Rows from block 4 of a small image classifier, named by matrix and row number. Rows with one number belong to one channel. Each number is 128 + 24 x the weight over its row's rms, rounded and kept within 0 to 255. All counts start at 0. Numbers have three digits each. After the name is the row's rms in percent of the matrix's.
After each channel's rows are labels from the 100 images, of 14976, where the channel reaches its highest value: "peak on" is the class under the peak. Only what is clearly more common there than usual is listed. The data: rendered dice on a table. In brackets: how many of the 100.
# convs0: first 3x3 conv (model.blocks.4.convs.0.weight, 64x64x3x3, each kernel summed), inputs 0-63
# convs1: second 3x3 conv (model.blocks.4.convs.1.weight, 64x64x3x3, transposed, each kernel summed), outputs 0-63

convs0.55 133:127130196159159113117118140140123106135174157150163128127120157125143234175125139126110100126129127113122149142147150108138133144113137127120124130108132142143115117112156129185134118128122133
convs1.55 139:121115125155126132141129029112125134125128120122087119132141130108135000115126157130102122154119127129127124111126141133130125140138119122112131149122127105117126128117123129136132126127133128
peak on: die with five on top (40)

convs0.35 073:139108173157146122127111126120133134127144171133127088139136111095148235141117192124127134124126092144129135157178102131126135110162138136124130131111127141133125134136138109127174115147135132
convs1.35 083:131132126162126134145133068107136106128128098116098103127125137110129000131101131113119098158092132132133128110122129126117121120136118136121125134134129063124123126132128130145128126138136106
peak on: die with five on top (44); die with three on top (35)

convs0.12 156:128128114157162140129112131132128109124153135103125119113139162132119154172109120128191128126134088132134111126122177136130154136154125130102135158085137186127128138159199125130193131129126153
convs1.12 092:120126134133128129119133066130129146123150127118123060125132130086116072133122188135131079150116128120129118118135102122128104129131128126111126125121134038117119137086122102128099104127159123
peak on: die with five on top (32); die with three on top (29)

convs0.57 103:183133126122197099128122118115096113129162133126127125141123122128113171179119132131165135132211127132128170101132181131140144126125101121133119134125141135173098125134118129107167128128125136
convs1.57 092:125133149138125161143123087131126121128129119110126066128125130110153008074105145108152113140091125170122124114147129124126109130148123120117129143138128100101114131121141133161126125135141135
peak on: die with three on top (33); die with six on top (30)

convs0.21 081:141127096115131114146133128101129148140151140121135114156130124152159140111118176133127132114120105122141129175132120164134126138132127124174194139206141142106122164169146201107138117130127136
convs1.21 087:136114120139166125123137118137118187135117100121123087129125129088134009110116156144093110124070138149126130123122107120120129120131120116122116148131128074126123136114142120114129137127132149
peak on: die with five on top (45); die with three on top (26)

convs0.54 127:182136164133136169129110129125111177131146153129131139199120115128168155152136117128131132130137162111148133145107126147186148132134154197114107139115133114081132123143122125170120121135148127
convs1.54 100:064125121127104122120179128129136104127127126125081114123119120099152036077126125087086158135093140126113128117178121131126113137130120117122129129131123080143122139133124131109138130097128111
peak on: die with five on top (44); die with four on top (29)

convs0.2 102:139128136124133142129141116130129136098134133111111141156132112125137125122115134134128117114253137131141130123133097114155122131132117195138146081126108147080167153115114138120156144132124149
convs1.2 135:120126127129117201130162117132116121128134112112093103134127126122144096114103120026119106132102123153116142138139112139133111150120133126128128120135130086206120135143128124132117173131155126
peak on: die with five on top (43); die with three on top (28)

convs0.8 077:114161147152140142157148139103134189124123121140155115040105127134126135144141138122139155124157094153173113133110126126114126129124157095123133138141093176071125122146144130133083135125116144
convs1.8 083:116124120133133138076126078180134107124125143120066130194137127127148133092118120114089084136125146135121150125135115127123119125138162137135118048158129080121125139146142122132136124109144135
peak on: die with five on top (38); die with three on top (35)

convs0.9 100:137143181085143138140156148112130134093170111084093174122132123119125154103133156094120117128105094152118157124119167126157103155123131123133161132184116116121125117150185132106151139148129151
convs1.9 081:156127122132118128132137116114114112130171122123125095131119131105147000101129122145127152162093132128132137136120094110112120122136127134116112102131125055133117120129129126142138117125137119
peak on: die with five on top (67)

convs0.51 088:138125132122149144124129126093130101087138104126100134135132128119158200155103138099098119133153130085142149109170131124141112157112142121057094143097101128143121114103146132123125064145135110
convs1.51 120:120134124148125132135129023122124139126159098119121119133127127109099036098101130124183099133110130143132129098135138138124118124130129130120107141132130072123092127125119129137136132146137121
peak on: die with three on top (29); die with four on top (28)

convs0.58 083:098119190096128130140123128134112125126146102128131136102143161122180149110121106131127084143175098166153142132148138134132118133131169106126113129145148139144141106120104086174169123170180148
convs1.58 079:083134120132103143132173086130129141129130126108108119122130119081132062111086101109093091143105128124154126122158130140124080130129136129128134132045128095124109135129127108100149162124150127
peak on: die with five on top (51)

convs0.46 124:148123134102156166128133105132096150096183134095113131136142107184119101104133126103134113131107111134126120145136113142141101130142129131162154127143125124079163129119112229112125130126125153
convs1.46 096:122120127137124123121123112134126126126110155119103103130125124118169052038111125084116121143055174128128154134129114131133108130133131126128135122142129097155119125127127115154133175114161108
peak on: die with five on top (37)

convs0.11 084:133123131131128128106136128146139157134107142129130140148149185128155126116126128144077124088135211128145115120140122128079125123204112176146141134124129133148183165129127138110116124128130141
convs1.11 077:175127115103120129130133115113127114123119131122101107153130111128131104085129113114107121159091144109124127131137113129183042121140147106130122052140118105120125122146076116126109144109143086
peak on: die with five on top (33); die with four on top (28)

convs0.14 087:158124118126071148123117125125129111094115064127100146112116124125126167138098117109135107122228118113129162123122163135155131144114142133134145109130106114131118153162152121144122119173144110
convs1.14 091:110139128121122161136120098138107184128153127084123089137125133108151040107099143096147081136098147132139127137153126128127105139112126151125133139100121106174116142119130131137114179135171136
peak on: die with three on top (41); die with five on top (27)

convs0.30 108:154109143136104142120126116140135146116108120105085163120107183112118125123070086120091080108147158144159048136130122112109108137122125156114133131132112134115180150134147147109113130144141119
convs1.30 095:133127125116122157129143059127125108127141129125091086142126142125160022092101129089111144142099123123121142128131124141173092133124122132131125102144124106146121134146139130144155135118171110
peak on: die with five on top (63)

convs0.7 103:149132104100118116124120111124108110122126110127126159119074173126106168116128111127159108128167131117162109138130163124128110114084147128133117097114128088135141126111114122229120122168121109
convs1.7 089:110126096173102122126128091126149127128118122124119099131128131005112042130126121105112116126125128134122127123133135140125108146122125125124132152133123097086123158136127125127142144146126127
peak on: die with three on top (36); die with five on top (30)

convs0.34 103:218126142108178136154135162124123143126127137129128138110136164128165139140128162127126123136216126126114136117144124129126132111144193145137111111135117109141133123144129097171134117115118150
convs1.34 117:095135130131114142119154122134126121128132126112113116113121133123139085102120133105180104148086140147135127137146138129143089136126129116127134130132128122118119134126151129133109255129173120
peak on: die with three on top (28)

convs0.28 130:153136161135118134132131125119129095128160137116123111108134172128122205151098159125099155132143085149138136111163208128126125120132116099115112135136126124179081108129112117091126116130125146
convs1.28 177:129129122130124130146126000135122132127128124126124119126139125120129042106121141139124139133116125131128128128132155124127123123131126126126126140130127104127124133121115129132127129165141131
peak on: die with five on top (35); die with three on top (28)